config = dict(
    arch='mlp_mixer',
    dataset='simulated stained blood smears',
    norm='layernorm',
    hidden_act='gelu',
    parallel_block=False,
    inner_norm=False,
    layers=14,
    label_smoothing=0.2,
    init='trunc_normal_002',
    lr_schedule='wsd',
    decay_fraction=0.3,
    final_lr_fraction=0,
)
Rows from block 4 of a small image classifier, named by matrix and row number. Rows with one number belong to one neuron. Each number is 500 + 50 x the weight over its row's rms, rounded and kept within 0 to 999. All counts start at 0. Numbers have three digits each.
After each neuron's rows are labels from the 100 images, of 14976, where the neuron reaches its highest value: "top examples" is what is common among them. Only what is clearly more common there than usual is listed. The data: simulated stained blood smears.
# fc1: MLP up (model.blocks.4.mlp.fc1.weight, 1024x256), inputs 0-255
# fc2: MLP down (model.blocks.4.mlp.fc2.weight, 256x1024, transposed), outputs 0-255

fc1.541:499616467509480502523512512461513454499512441511491444428507519471509541472505471451526424494479539531535499547461514540471511628544544536543605546526453501554491530576459426620456467582518545443514476530434435484561557517557509508535564477471569478485477481564541374542467500510495539568524542427465422446506441412454552529489580523355464533579505509531454556533521611529519544436485536595474449516606638449509510538452556485479515480463432405513540558516543503558434447498447474459552349487589401482495499424448554496534470541443484496472529498495512523483542455463412465544417468454507591502591503476555501467541522408501524483540460517425427543509488456477509550429616415430508458480549575548449555475480490475526456436484570432596456420442485461554480488500459504
fc2.541:516396473521549496643546469545508549553425589519451575546494476548416526542413524519514506487534503440526456465458436500518505597462485493497533546471516469404529385492490629454434570496593456502562508496472443501571522510542501467468341492498501488540505520522480497488487478535493572432548460531554493489512493483523436469514371489467539435405423496501489438473511446533506451552473527379543550519589443487518468512532542519557495531447506566596397486444535434427561484514487479625505560553472562496514563573476436486509456502524428489525490508499535481543402538487526569525472502478457479468491453386439579528455444517516514460494580461618438637593436581497498504502453519498491437512517441478457465490518434461513478552513421472458480590529523395532583433518477429
top examples: small spheres

fc1.82:474551473539488487437499465494488451531433484444499476477466517466573500489468516456495490546631516545503488503482587427450582545499476446414504456474505443528671435484493541517491412421465586506431559441355549461557448416538530424519479481508480555476561490443503568445539467486490517524485457412469573491483470550548486461472496560576527577513556580476522477543552527481625467464497545470497591434419490461534536447420500510424548521539479478465525462486499442454538444410560510607501518433533533491498515456489566511576496549592502443475564556428616375462608452468602500380498462453530537498494474447522507487592516532524541543388484562512448468393467471578480488547523516525502430470514503511460554495503451543501574516514564418564534557479510478527489558458596530
fc2.82:480510481517503503552548520518492432511453530419445452545456459580427525519514495603556468478504486514509473438540460541459401400536568558490530438521461500498458568484567454570416525403491503529553524615533518518432426522549463501553467477490490537496572468539496473473515518452572572453511526453514478515544475527532439458464401557511511474576495507489521538465412504484450643463469578548529464543549498563497542542578438466577442509470443543594559477574605496478509543440531465478516516466585527616563404536494431457466488496501441595565533503510639458497546508471522417530483501512508464500487484451475352404479494513510518499497491494485516555538444505518538434512494465469562530437418455436600491527518428410515471530431532624435444336568548461580462539514457473
top examples: discs

fc1.359:539531552538435514629431530522471508521454575405523446472434522494465443442450460456532573415549562482538639544609502516576471389505548442428541514505518478472485579356444559584499545572486509525508542482479498511452480523486459538507393481535496625520545546490445572524460476419552482607561462515523458455484488481454581508536467512503545469499505423580522523507485558524495431440437454544465560455505485438536495478526567474623465448507473524472545500484533516525505579451478455558441452489503454540493449451529546484513506532505512401529515476564495441460480426514566375490532407564567475479522523527625596457522472528486579532444499540533407465516539443485465482474427445549515572450517546566460501455588440468502479549458437547559438479494467444490539563502505360
fc2.359:436569589519518531462508522420469495398523473525531498564493468458468486405475510477436591553465526516473462538533547471519403464480464508498444438490565453428517540463533508498617539405580509480537518516503655444477533543496402425439514545467469582498596556543540476512513562466636491413462558448427575581472495479500584575548510517530591513487485510500455476442532419513551505452503569434502492507434455515560460495509471568422545520629491469442457518521488506476455392465587549541464523512477460551450523494539378499542522564471465610545355462496558594552506455479506408508458457554498556541528606504464491501431519408548417479551515473528548477463519558483517406463482499403566503473491509520502484549573565499475481482479462522488458535527514581513485462574546461
top examples: two lobes with orange grains; spiky cells

fc1.142:482442521460450494471415461490418499568454494465521564505476464472537458547490470497514511457598480371563518538494472535572535546540558504518529457523531410381469537540502470465435459500434494477477507542436583497428541570638416434521473508410508474563473524544436437428459443500484430488534493502455472496478499518554427506442460484488481482495515454515572583507536436473504488478484542535546561599537551553404588546476572522436463585540528556477448570466508461502441405538524410540536538385476449589524531482583482478538555563587542485455468517589396522582560572443546527531472456482574519498539456503483402552484543496585494522446565454521573482542470434370460579493501603533566383473454509463497471483490496562505533527499484503602484483447509432422539478587458525
fc2.142:541526399535523553518556472507555428457564391554392538536497459539436520539445515535507567589400473555398481561456450435495467526492490517488454557471489520533638536541501504461518553488480462506445475501597464533539504414423582461477505539616435444504527521427519561603473573539418605442546487465525486497500430529452486479549498517510524528501542502474443398506463556412431470540450581463426513454524427476494581542637488447598485507574433506573510476445454461533487544485547558474468431539548563367512509447481517534491539548503502542547489442476559496467511469604483519536554538484524494489480550525515454523507551513399520473477429486445519518495502549483365406473544527474473551461468594431428539500575524504483522445576451492484533583457496449545612435486502487
top examples: lobed nucleus

fc1.660:525471463484594483572461487495415433561458392668537529518638497516535497500489466475535500496495440501532538583547478552513599450581509568550529516547442584446430483430420519461580482499521411430513539422529527475442501477439530513555539391551601516546497503534497549443413589531480478577475553430477519514516499529482480472567439361425524495530581505384557478485426560492473447451588604488516393525473502440463505400541530442462438532434453482467528479602448517522505570443548546520463486482562526455534475471514436478473458476502567442491511415536467439489557583459485512474445468544596559505503458467568468512517505541466514505516482593458540566475486470562489480530587506489460545465416484507570527515531519476412498540537487500520477563451445550539402461451525541
fc2.660:380344484586498509503455504388504597537530532522485447472589575519483522485491495557450560474523487540491558459483549553480493462508519457549503448509400513478446535540434520603527546457434512530486563536491545438508547511578590554508454497494523524491512416516476443486483447598501513554565488534428462492448586453467493464537483584535459529521564516406397500512531515588524498569421496457540588531458437550467515466499475540405493522507503492484419488509464539483589520504504368430545493474523493576526503471488462475532576505581503450485376546572570580491438469550412457527528644428523477446482445494479609472567422501511404498586514449477402468486470532486486430479515441463560518512486526447494505475556519435583510480624593514507479534501449437407474465494545473
top examples: crowded; small spheres

fc1.24:423537501476458486580452552565400463562378524557509553465504491543518552573444516500532477348416450453462444447510469506495476466491411606541499495542559492543579472473532487533484495501569464524554431497457431505577503530494371479509492450582485534527533538534532583470455552523485525468509394439517504470600532492488519514537530488444431501582472460409581502514458433458494531511441490483510490498450545420447573431450503550533397552564497523548535447516462483574466449552491486487472599432505409455569568520398497471575475482520470578500536527526551512476438488509473465531511491573544442472539489574516500515353526506507478503545413424515583452572534430625458449521589512574488474488468493434435435567514477507530505580610584524469519488524505450568560534412518447
fc2.24:514520552529525540516481476441506555387484501491500544616512405480503419448508464454438463505494550542537511438425477479515424499437541470505474545479510417509512451570482582453369522481609508531489534561504465468519506533602436505490442551502468441444542474431522446555427469555478463566546577574512577490507451486548494519510406508451492447458493547523433476537556466468563484509523453525497550521547427504475495480485569501541561522434524576483502403431412450482505595485516447471514458499508508548493475435565574345352511475509439511521472572430554538589497538499460496495507608398535526493367523514414477410522518445556606497496540520550514463469546470557512517555515494394545463569515565461576602526554503557494509399480546529483473622458501531496470543509445574
top examples: small spheres

fc1.238:572452532577573493438503469482494534420382496532488541535600514479534402426530576507557460500347471410568479558523481560549448501416455497546465345464487506474502500610547481474516434518474490468434471559435365480508555466553464547572484572481520500441518522540472482430519580524504455494548617542489444581514404498561509495388565552370374573584479448497553436561472418515482477515608467513448519464469497556524428475551479505460476466458550513534480431484569506512491513480583480458515459456392449549486520551477394490584501532486469480531527475547569475514525522512438568488480548513532548489593562459481460538477590476483501500479482566468487466529537501471515509551440494538523462533535437491565439575535593500527488486501509454507475455467510561433439521580550518
fc2.238:544438522591463569549540479472507484495456494479486538470497424543540554512487485630475571507440419420417548402551475516503537501453551527534456449436451517585533444549388425548596477475488407455538460487488524431436482536469433509527443455472545537472578487412506477597564399531558475483424581599525487542497551437515458547509439443465479496462493476471545480509461475518507524464499547525468401501548492443476468408482542438507462552532492520437445548424488447487519428530560565526438488568511480510461508483445485553522623461493615570515598518482558443426508575583475455582506528405521488496465469482510438503503467546525564459477437509501517554593446490545425582514624587529557500495474426464495494495455521488486373526466623490487562521564543486615448488546501499
top examples: small spheres

fc1.349:484529482529497447502468524494404469525582402508422520509498562542591492526395541532532486471465536453552542557454490483498420487449399487448515513536526505555523463489528470475443549491460494531516568557491455534514551490565511579503474442475575456517489488603402493366542565476495433580491476528523524453450455473580370466509558467437442466443528537392446499561435512579528561508503534451540451522526490465447491462507550541405476453424395442506460494486531563460454532521399504591469542536484583527471460477480554552532435418520559557540577419436529422552448488489468490484539550532516566583500492398498496579525448589442518498544553548527439423530492576496426551544377521568504575427523447475553523546503583555417576557443480526609457471507546537433536524547474480
fc2.349:497474481562438499495474393587510574527448549467539544442453541456448632514452446514545490434495484559450468439533517546496603491446531545504462441436541432530511422552528560511613472475535538465435439572506560466367512563529482434514467466488476486500420526430581490517493512484558562523508557460449539419488526515472495500547404525506424493519442377505531503488537432500488417553528505535514588514458488529480558560444540471550452617462574520530489562527515479543461454417532549465540514467516493564525450478496517415535469537492490493535649478407508638534481525574537475491491434504565516420558564479524503504602484568506414545584385478524481456545518391425565520431453538481530536513461528515519460413446460451574494474522590558450563504506503423439473568470451504
top examples: crowded; ovals

fc1.73:475512376557487505411502509518514503515520562455411463457565462481486519404535449466416485515586424501486452518530463444514468469464519517525486516532561482583451531548591526543478560494543511476488585526520541520487469438474457501541585520482467533493483443470482406572531486492425560607455493510592514521544509463574539494382573585543480468556506532554514514562537463558396555467409497510532551534496504569540446577524454451546566502600446484467491465498483474544506443460454541462412455529437573493529554426433473426395484507464417465594552422532503540528549535467471627479484587561563496469595482471446414458569498445464425442474584549577479587483467475468471478461461481481503457515539415560415471429448493405555520558448467584494543442497415471562481527515584578
fc2.73:494532537455521615485462518430532449616431515450552442607470577494508522463447494548540413588469490412496506475472530496472494529580421549564576535435543520416411456582444484566498507496468485467423474602557434461549505543524458549458427522473522596561618481414527459498556573529484582435354514496438461508494455574509459501516461537485446547539589563505478473482495535428503494525505450484499520399500429462513491547556550464472402437396450493500422475490579523455548498513471471515507478493449548604541479483479499562532584593501537519433484501462519480601475446438574519566551426430424523480489432441459509509463500575526523450538443495418518414449550526465512491509506446471464485555385475544492527491533472521482414491548455501516476432420537444566408472468453463
top examples: discs

fc1.387:484434573469491383450534404524449446468502501541495501485520590511517476499511557494496452484484420486542458562472525543572407475488560506468502521481408541488532524540438473453549535442505455516499457492474423517341452458550504442509539475522512432457533478466502529530492466469564578419477544499455564415538614558443543516392602557541471523595487481490493537546429510428619482468519484470501543500520452615447540494613487489544522599435553592466530440485554496564510451595492606477484509460424533460598484515536511486511480581482566438577487467574511444437590495536440527552548551617527472482499467562524539386482439450503469498560476468440476554425535490503405521549419451596506474440551542504542521496477454494457492462466509512568446510530461493492516618398510452
fc2.387:516514522492640574593433569486483454510481592470482513475554436450558454452504607523474520563437441440560412549497475486531491503458542474430457546495492478503419447502567449530448475521539467518454485479544574496475567446472443571617453487533464517571439639485561511491529508544503508606507558442547564466510449529552417450573485492486610449536447495501422421457502489561389544546456518486501392481501489432522445509425565432545481505553535554468548514530561471487529471463549407533491502393485476555499567451433515480496530400438516553438370481431527575447454554549521517480545543523437539477488447572529382576520481587497496481481514528517492505531430516557422552408622509497445473478545452552560536495512474483518496428465587481502511411523486509462486442562509457
top examples: discs

fc1.657:428459419460480551496495563589434505451494521494471509398464521552537476530546535520536511513445444506568552555605527527542468431485531594518458420480566411552479530502472459599461519516566496475578461469500533502516488552465487557552534458497537511414501517463529489456475435540616484481591488532474410448567479566486495618591469487452480455579530419444511555436496539523494499501470420522515422558510449471500469502441358550557474478442497522438476494416484523447438431519561581483664588439466542466516506578524477506488496460475475546545541544547616590543460489521535473556543503491570489427552458551524413516392492544524470561414398524516483491543501408514513439562527509524597378404522428499532509472473451477487497565533549501466468441530483498471591450447473467
fc2.657:471565547514519472609536522402478487542452486444524584481447518467408589511547507429506453502449556479524478446458459542585520434547481536489466458423466531518491543497537455472465550569581550489582533512472395482459490494547471581549520493520512502476507494582451564511565438431478543478540539527458546479436497477473511474497435570565530530532447562527440589605499477505404534509450511515479489550505589515535542443491587478480570513510462507515544422453465358492572521501534456436448444531445485419561557365502498388404529497426481510516522531608432514504535531469571566426459521491510568535472479591433443430543558488545473488497480545565512520474487428440596495427495381595534517567493464644556515489464463571451535514536431531404510495515583541531485519485419448
top examples: small spheres; round nucleus

fc1.31:490456596581518524461461503462501479554501582445458472457616485462459450492579566485522513571578430493457467540570515439441580527473572493449509556553464537453502521454510353501484504583586474512577585507485614481461510432475493453516522550548483515473597515446448565560487508401511480548488561430479492478484450612473554463459518499498523481470483458515533487492407504464459522518547479511444524516472541577506532443520463473425518499499577491450492532556492435434543542456472459627530484486490362471483437457444468610521526454436530568417444520514393462470528515465516459604498438429543443473500459507531547557593461551538429496460570461588577523528448490548478480443465505535633479484496444451494548501506620543489546538465534435477590523511528416461555536443524380
fc2.31:581473506499436481506466546543548508554544471504480520486438488591478497479478477594532573553518479401565556432482537457610553484509484581497502552486495482559497545476509565456448568529448527576472462527450473566411466513470456570531520475491582521502474371496455447562446441548471509456488446574522485541486470457514508555600469437567446508465478559497571391468529494582480579513507546584576469561460521468457502579492550439524435503542545342561491546566480527512525535543480508464562489444556477448522528502579531551419519492489485468526520413478540624463489455543372475465510489526458470491550522541439537608493545522464479461521457491398533504523496483501536523506563448350500540517602435598497486564423361540424442534435438531574457504563499538471405461485469519
top examples: two lobes with orange grains

fc1.255:426534510522445419480651565475566401546534484517458399528400439511565614538519456601480489524621520578550474504546418506481461480457526563499523485451424552477510452514455539553511541503555469519426538510424524491467532427575475542571449452436527520500548553510576449413538552600537457593498434508476511495515466440459566496495469450513472529532597448514549407590452464524583587505547386542541532451466490546473438503481530414541476538567567372509484550450593505574437509541407476508495494510530503509472505431396601541504492456474453505497476500503477421521483505574519500527398513520477536385469501506564431522496502572516476441502524536545445462500463491557482449501535476473517506496527480527426624496561487437415463437466451526514482484508480473536518501471382566
fc2.255:401491502517509594552472478458457513613398466540480479392486494436503428520589504438479448490479499449519450567540526474490486592463555452486511514414589485506452522631460475504637495441481530589529540540437518511429546487412503441521477487505404455479525508563416458533526482546517438489440496535609623570437427652554408495497483506446525437553542504591487511475427409441416482469471445487508496531456518485543471471517534593574468522517477536496461551518474520523503475378538458517505399605477421458511581543600535512484514509514518487465465428541480556474510448509503409526437512497536518444494539563491550438464521567491609459490495487576488519495513542492446461465497540434552544500493482475419458515616464527495535600580584589526481502499443515529518481475486486
top examples: discs

fc1.462:572483611348513551496393546558481518556408405555550519467447471485487530529467534508474431383475503494537509477502508486488557530532465468531530551537500602464488400428454440473579542462487536482516581516510409459497534555491464464457530431503486507551466589469504564496480470523556511484550498470496397503494545548506427504562525438558462455520420422514548520613563464485452529513531486582489471508471562508561499482433480503495414547584430507437528516501518582544491467570459491503573523526513506485476404500517467445441469428417520476546442420502431471517488610464411474653486511583544476428528526559505457459580453625543471469539520440536402370389514493455445530522519544539461458485552529419547497548512469494446516531560599445515544486530502507514536559469568560
fc2.462:504462418538526518475455482541536565495549518524397553528530520385533543527574436554487556570495520506479516595449431502502458547575503481465453499547514572559435498502493508460462566491424462455601465532532463414382471422530621474545539514530514436481404478427507502466565470466473450514500492565442524507457530480471511498464522513459516616521465525438517474479514453546500478554502509491534591519538607490485491478553508480469650566555493502413373498533441416498580544531565519486545498471482493484432515455527466534562438545553502566586432572425472527529518419514626478600507444469536466489500607518348445484460501436480526590550472606475560587463445543532476487545477504515450435528470529499465451510536515535480519419575493549492530550585481488587493414576500440
top examples: small spheres

fc1.14:499438523417550536478523423449473546571450568551460610526460357516519541430445461544522606528576490495546429484452459429504536557525396545494491606473486437650487565556437472518492506509453514512524481519485524521503386502559578503421447486465493507487539459467502459386518587506523561430530473495470544468505559448528581476500508431438461477468451486459491471575420450563438510430442467455494489476518572533447536463556453537490453586524494582499499450487537457545527500454482468376523444504531456453553557440518519507602458545440543473570448459512464438536557463458557519561449474589545529463505520530535413607555492610424436462563594449538428511549460467552568495552518527453522429534551445555519533409502492519555487467446486457461491459561559527425549444501548541
fc2.14:498509404579402440470473542589528503469501462453583466493516626581516492539519530503501498490503551409402493547508525478489443515490470468514532437516551497433504502511504527471460524466487433515530466541490444487413548541503451490527533490578474466582462509524463482482519492480528431584440533405479543500523566491522453539536532550507502576532472486427564546492559494445599569529595451540560563504557526452483478555498550514447505529426570515428502492445465609475374585551515487583565476428434499489433373566525398587467545517513497441456493470419536514487474520524519482648498484444470429459486510471483581485525466481508562553495413578446445528369546558511424631451515543565473539532518527438478503544451592543477424458488464596502499451557554406565453570472460449
top examples: crowded; discs

fc1.54:464518507536467403456496466453478510512498462546541467528514414494517470433459454505548602509482615579567493507464449475436541498601474566515518483469517537598544506439509514484500525423461613484619602539498445533430531458426510506560522492521437538538512498536501552518453588524511468563488469528554540516479490484489414452473590508476439492475506442483549434561464548503409599532520474423469455445504486477626437524557565556445476494466522503413587503469530510524486437482481452540442462569515446579528557522451528485630403568540517543463487409500523483529581556527608449715476449516476542449500476524525444496362458512538541539519467495557442490498482515529534550569477477404490461438519503473530471455507440526444570444514487442552449484532522497453441444399442442
fc2.54:427492493545533543437477527515475458532436529391429461485486519493484562449471536633426509428520559478547497522494466453504442442535466497546520516538425554485451446512516548448464514608479506527544414543482493547519556491547521419468509434512477482558474561408465532437563476527480563526474469447465544451462519534500534508507412504471533558516482468515459402501447513488470461555498488567549494515422501461437442576495492511577555497581552551430450490543443485562560481442581472577460527473393543522450413537542527504486509552566490503490537609496343491556415596619465476481498496460498482515565577592441568527545543571420507510518591434514424488421409542490480396410521553439481509518459531491470614469561485454510434411442427495502557555561524508506576488458384555
top examples: small spheres

fc1.93:512501530482422332512406541475510450437551466479543493580479578526552453536490541496465480525478465526539482518396462493468558579483465517524497509555531563513605389505482461511571527546528510481476557421433489498510510344473412472521538560534504456621530544458542455449489513494509575513538447506440463468492643580450535510397488443415566544476553606484487439544472538452551546511497411458446509417476575547433521463478503569457547483464524534464548472424453565481530469478535542461491495501462553451388503509536466560500450501489471476594548533531438536583613487541559547452452516457505488531567449509464546610549496509444488597478513527505509520445514575493489441420451427474467478499554497533466646448565575452475549414483474524537476538480463427539516470480452432
fc2.93:457468474525538642526459525522431468434476451519532505419496494545507479493481527475523528461587497410454512513545513460623457577382542553476480429550444468506508505506419551484469537496581457565507524507478481507514453634487467526478559470531487510405549518496550503506471484476479515437374486496367458428630425519527404447546464519543388446484520445435519594487526420617450460552523516458517545550522480615551542520505539520555451477566442499566527482513538454483445452507602517532522579519525519500527437499473471487509480436473487489502430449581469419398508504476472496502511467451559510521498562478453391420500478491547609461472460476543449483541387454522488516562507581454521492507544472440578444563457440443504481514562498653464467487571443489505454452545580534
top examples: crowded

fc1.202:408495457497431510587508543454491534468496467486465412468480435479463484459546564584576576573470425555502559481594439453482482458499502514533583522535538499534475468550538516481435541544557458545551474562552499523476562562448569501550476467425405403421469482479549471495514492493549444419496542517538402489540425446523485501508539529473467480536403498478545567470467446475501568452390517581491467475550404564473428617479472525549430556494503536461508470507552490584436523465525549508568562503510551492507457636523498518520608581573485478502446508503500480501548488512455436488542558406487496513452531504508416543482495448538529443480499474469483571545482553477461478522510508438591597505436505484534437436554555511548391516341467610359536435548484502478544401421538582
fc2.202:493487476467495510496489521485555529631462519494506495368475509616473518555518524474373480491551474425483500428501558477444532548618457517462467516513425498497521493523506518525470446514495588565432456502522505526546555471459549487446498625448419534530547491402453542423579497540591452485440435478421543506465515470544538551475426494474483462486433599513484489561469492429485549484510533488492565496476450490557578464435422504552435283495560534579507509455479427491524448434550553514469524433532535472503497465399508519457515515430581522511506374485517523521551493496527375516481437421504549519468599491585511514408452546554429531565543473555523448516431506457464452421484499527634530512532497548498456563456483475563538563436508595519479584490437538521478509531473454
top examples: discs

fc1.613:575503485528499453584590475557421541465484537456433449386580427527539506515521458490463533483510428567415440399441546476514547471562515491487516588510454414395463571377482581574511501537465562526589480525438507394592527487502438575474490446541491557497527448585467528533517532488449469497504440580554395547403439510526568481547540441426581460461516517439443503462536558524465481501523529520505487492490488507471485502578576536532555551547514486527483470539549522515456594467524518531537361476522474502405495434475460519578426595584568543538442531530526519461531435480472393392510492569412498514478551516573506537576516448333476430505449479517522571519401527521500465446510439511549484599510473505547543567522493475496456505498469530466489481491549480558541447476516516
fc2.613:445573526481540478520529514456468654506516549565514500504467625433483464389536510576469600546539508437552510542612544484555469561423477541460577474589512547514474528474490441525537591453613388488429401513575545584493487493459469442462514512528597567501463488428457459460494555484486493495515513436437570501494542459537573507606391543492561501480513531535477512495447556473521569533504509479556500466544534509614530407471580425497365548530560440463505444457450490494515426490432453493498540483452412543520548478483502526459493535517525457464467443399488465520561483478541595569551470457549501490528556455472496427484463551521495459495497488402525544430523513468523487471378506534479534492458510581490473453480570591456498560526517528482419397570473419417456464465532436
top examples: crowded; discs; two lobes with orange grains

fc1.402:489500552652533524486511489423473381589625498464381535530491576499488475640546526478427564486478535485540456473463491438529440516505478495499506540517473596501478558507576553516515517528476527529332593424424428522437505576445516479464531500497517461493606464524400581562526492372523513474563522401472470478428451498504533454552462591457463512591474399467548495570496515571419439579552492441597484478454570555510487543490530524450501477564516404487562544568476501486518520409523562450521470529542420477490530539612482472447506500436534456452470442498531443522487548516516515522513477489537560495525512462464515469505475498478501493436496393558572455504494433529428472432491459490554458438433516530463598490535498531493439491466505464452459447548434586480493480456538598
fc2.402:414467474424446548557456465453562472536571526536471558504513449528538391506514438492542363433455521433474543464490503569435516486602488512432501602464523542515516444490556533574457452460528495538471464407423483461479504455576527583514478503436511531471418555441455486485431585535556466457435556610489430565594508541580543537590516525507543447439578556427455530430515449438536542561538492635516517507459567513500522488531504484515430512589488460422437484505460505499579414520469487602451489444513540462572529554474517546509499443512422578577595468447463548522464401569491544597480443559518500505521497494507483539454452528596470541521508531411430511459539547472505571471473517488458515513625416558538514483433553422521526524425520489551545533480605504566506522542484510
top examples: two lobes with orange grains

fc1.145:602496551486556561532398532512607555472510443466489477475486468394574558483473534493457544551577506524565538522557498502399495530414554510517481514585493490531464372480512437520547515547527399481426538586520527420500557507601476473552555401427417484555468522437493549633500484520516484519534469573451482493497440471504561476484526519504553499531538547494470455417519479462466505425459511545503504457584479590504504529490465518495493498464515441502510486595510488555390472473479562496425448531559453560540504515481543442398473586500564463490457524464453452501453460407441506541519640449620534510558439398570483524537516474494571520498465551480466546518529482552434520504448461587415478471488485517529515513566533423436488631569581548426469408457459445549497409444440535
fc2.145:535575512430500487577397499469457552362463479522506563392529497542500518559451484487475569431436473425569550467526531421600525465528517452444457466512538513488492657435498433509524497489471546524509445498547503496585396552423484434529435542479506459487578584442580504455506449481545500465565576464505529475536480551486440430491513526642547448541487487435598498516493537461498438544454529461545437527492481500506522470491482538463487540480415493489509465491548451476547457562510464529546484478432512514488497507492421657599523462476453454552439389551554447485486544463554569521519463489426537480457422429493447436446459473495494482440444523506524478484494516494537571522482443499591578516472496545509455483479481456570630574416539470610521453473485620531516502606457613
top examples: discs; target cells

fc1.597:492460556488526498486439525585486553459511424505486565504529521499494482454499394499489448514471484495509521597497538524501456407418432537518435440582534482564426506441496440478339541556521419491486550638507491470555570559429476520456537439503564477481452551482458441445525429504482536452426571486598590473475593506557543539444530537493412431459498535545521486536520500487485489533547463485483493554481484508506445428511449452545679453510572537485478579464498478549488481486527526537423482429547464446488448578600465424471515533475405466470526620495504596510407432514616447472517475428496563534435575538430531504515584567548553520452527431524505571509496509464575526522527563528571556466519541495558526552522506510508458515501407430526561548498451488437437509394414502
fc2.597:400450444552475564459482502596595480511497478450488502511501549482485499505489445453446530463580520556563513438509521303590470498491431543485523545486542598398582440475596503512572476446576535529440590426559456516533519597541512462512395599437421450468532509509459549487465483499494484572431438470425565441482497514479460475450519485481467486486593515570491471469519476589436552483536608497548540498415488496497569500547575449407502588405408545598491496506430524389433489513566473559408460531549506494457468512464506398439481490510525558467537453470479535437500500462543472517520543597471455532423516516481542454478477571533473512501442476463522527537469499508484484442419403519498456487523413444402453480545439537555504408499499543584480519514523467461491570518554521
top examples: lobed nucleus

fc1.415:552522473468388505524650588419485503483422508621429479546506510461542544443545491497528591463553564474448578541511389546600423607474434468562428472506552484547536515480445491473458547573408495509519526469484507500544421447519403519528406523445547518448469540572398561517615468419547496460546441458525507532465470568519436532576462470439553454498473506500529504488478474583498534454472393562621480487483519441490560534501555516552489458572508526498514442476460410453538516454624456559486625477524542530545495515510459510524489558497528499498461460453545480468453435456502580547543502395541516563501421535520498511526487509446464457566409420498473634474464501473499508476464559463528470443434507465522495606474418542482486493511473457463480470434518537517472508527420595
fc2.415:459556539506569581523416447617473460535595474388524561449434458460520554614555539542467430545614460417535502513438584476453534493516484463468579466483458468473525567575513483480480480571602521519477462631529512441455530558498507444529516530570482525534505495434545509546446502593411523505431519479640544511511623499494526454517546452526434491508513497505450410443601473435414487470521544411469468519593598559532511460499552505476480536461470465542478603567425537563460506508492458517558456473526480417460460549530525477527497514473483462514466496547486432484488532533539479498422564573407443504449532440541531486464531456481439556481564472555564440502598504451487467499537479527466507597507522466541517407467519509429511541572529610505476595526494506375589502508526453
top examples: lobed nucleus

fc1.22:482571470485462490631416430577384514487502511510511400540588554502518497491474444517503552481526481559508483548419494447423498408581562508574541531464454499401419427540435361483479526420492455457446601580468521446457455535460511491449446569533444455511448542451451449372558587494525451477514435543516492528472551591524567530509471489462494505424480546445491525511473542534508466598514426495554486446439493477514436522449340552438550534501567496538409465565508511521495471436531526511512461578541532527510478485538484601513455512553488508502475489528510546488550527504531498521516435572458504488545502538530543536546574571581578524457526455591562448540610521431442531508481471420411558507463563475538551453601505477493562499450459518587491537511521488495414417456455582
fc2.22:495583568537505521528527456448469516587544431405538447461549418557549549484475469502477586503544542454476543408409475565598455545419547518507548526469433523495497532502503533506396507494524453496556488531500500481500575459471541562501485469545556462580488453522466466441463476519511655425456510425475530443581509490526532442506443496545363510514566514476508447540517501466511538417503401476543540521518484521477548501594403473541483416503507544506523515560555367409580589518419480478490397533443459499531529583544559459544445504501542584478445532399561580507502556475491472446576465461536525491521415480510457384482436452418518401449524428565526544464404461549531493397496473434499419498494522485535423524504504502548448458516461533530475541529375528544480483485569422
top examples: small spheres; teardrops

fc1.290:543487533457500546616534473468480527523333469567515442544478516507423535488468497504556406429469565417531482434472526552471508509525491365524528486542530552591556484477510505500540509557497569478501524406543532455527588457398490508570456424631568477506518511585568506533446492553477469421578609550487382519476454524538505460484503518405427527508468529476458460473461554471524463439489544439472496481478493529447465471467505477585501589487424479468420481523451506486506506562481586596429552510433534477474486486446460498514597512453489504586439452439435448465483513454547479560457468438481511605563474525612541521477531554645516505528519548488440532416432581488477517480507463455548587517448505525543593509441644423527463494562493526499452556492469544501555435519478485
fc2.290:477490534494524478406550498464530442540583472499494483423509577490501479512509433484445591459478514596542475498461469533506592508549571529469381595479541473458526570471452543528434537511495435463502563579518566528410482470596565426453544478522530491548462549545448541517482449462476595563477401420610543453515539510398556504483485483595509519516529480521510500557562387568391497507509529485474523502541512495439554485443509536393483485422501542509565469503554608496551453414535390482598436561530473457605496570521527492482523505546532556537578478556436547530508419592500602493469540477517500486492541521398469472487476374507558505452451436493448433380512464492480416496460474496532512516451397542509432439512621532468503505503538539492484580530552447433480487565502461
top examples: crowded; target cells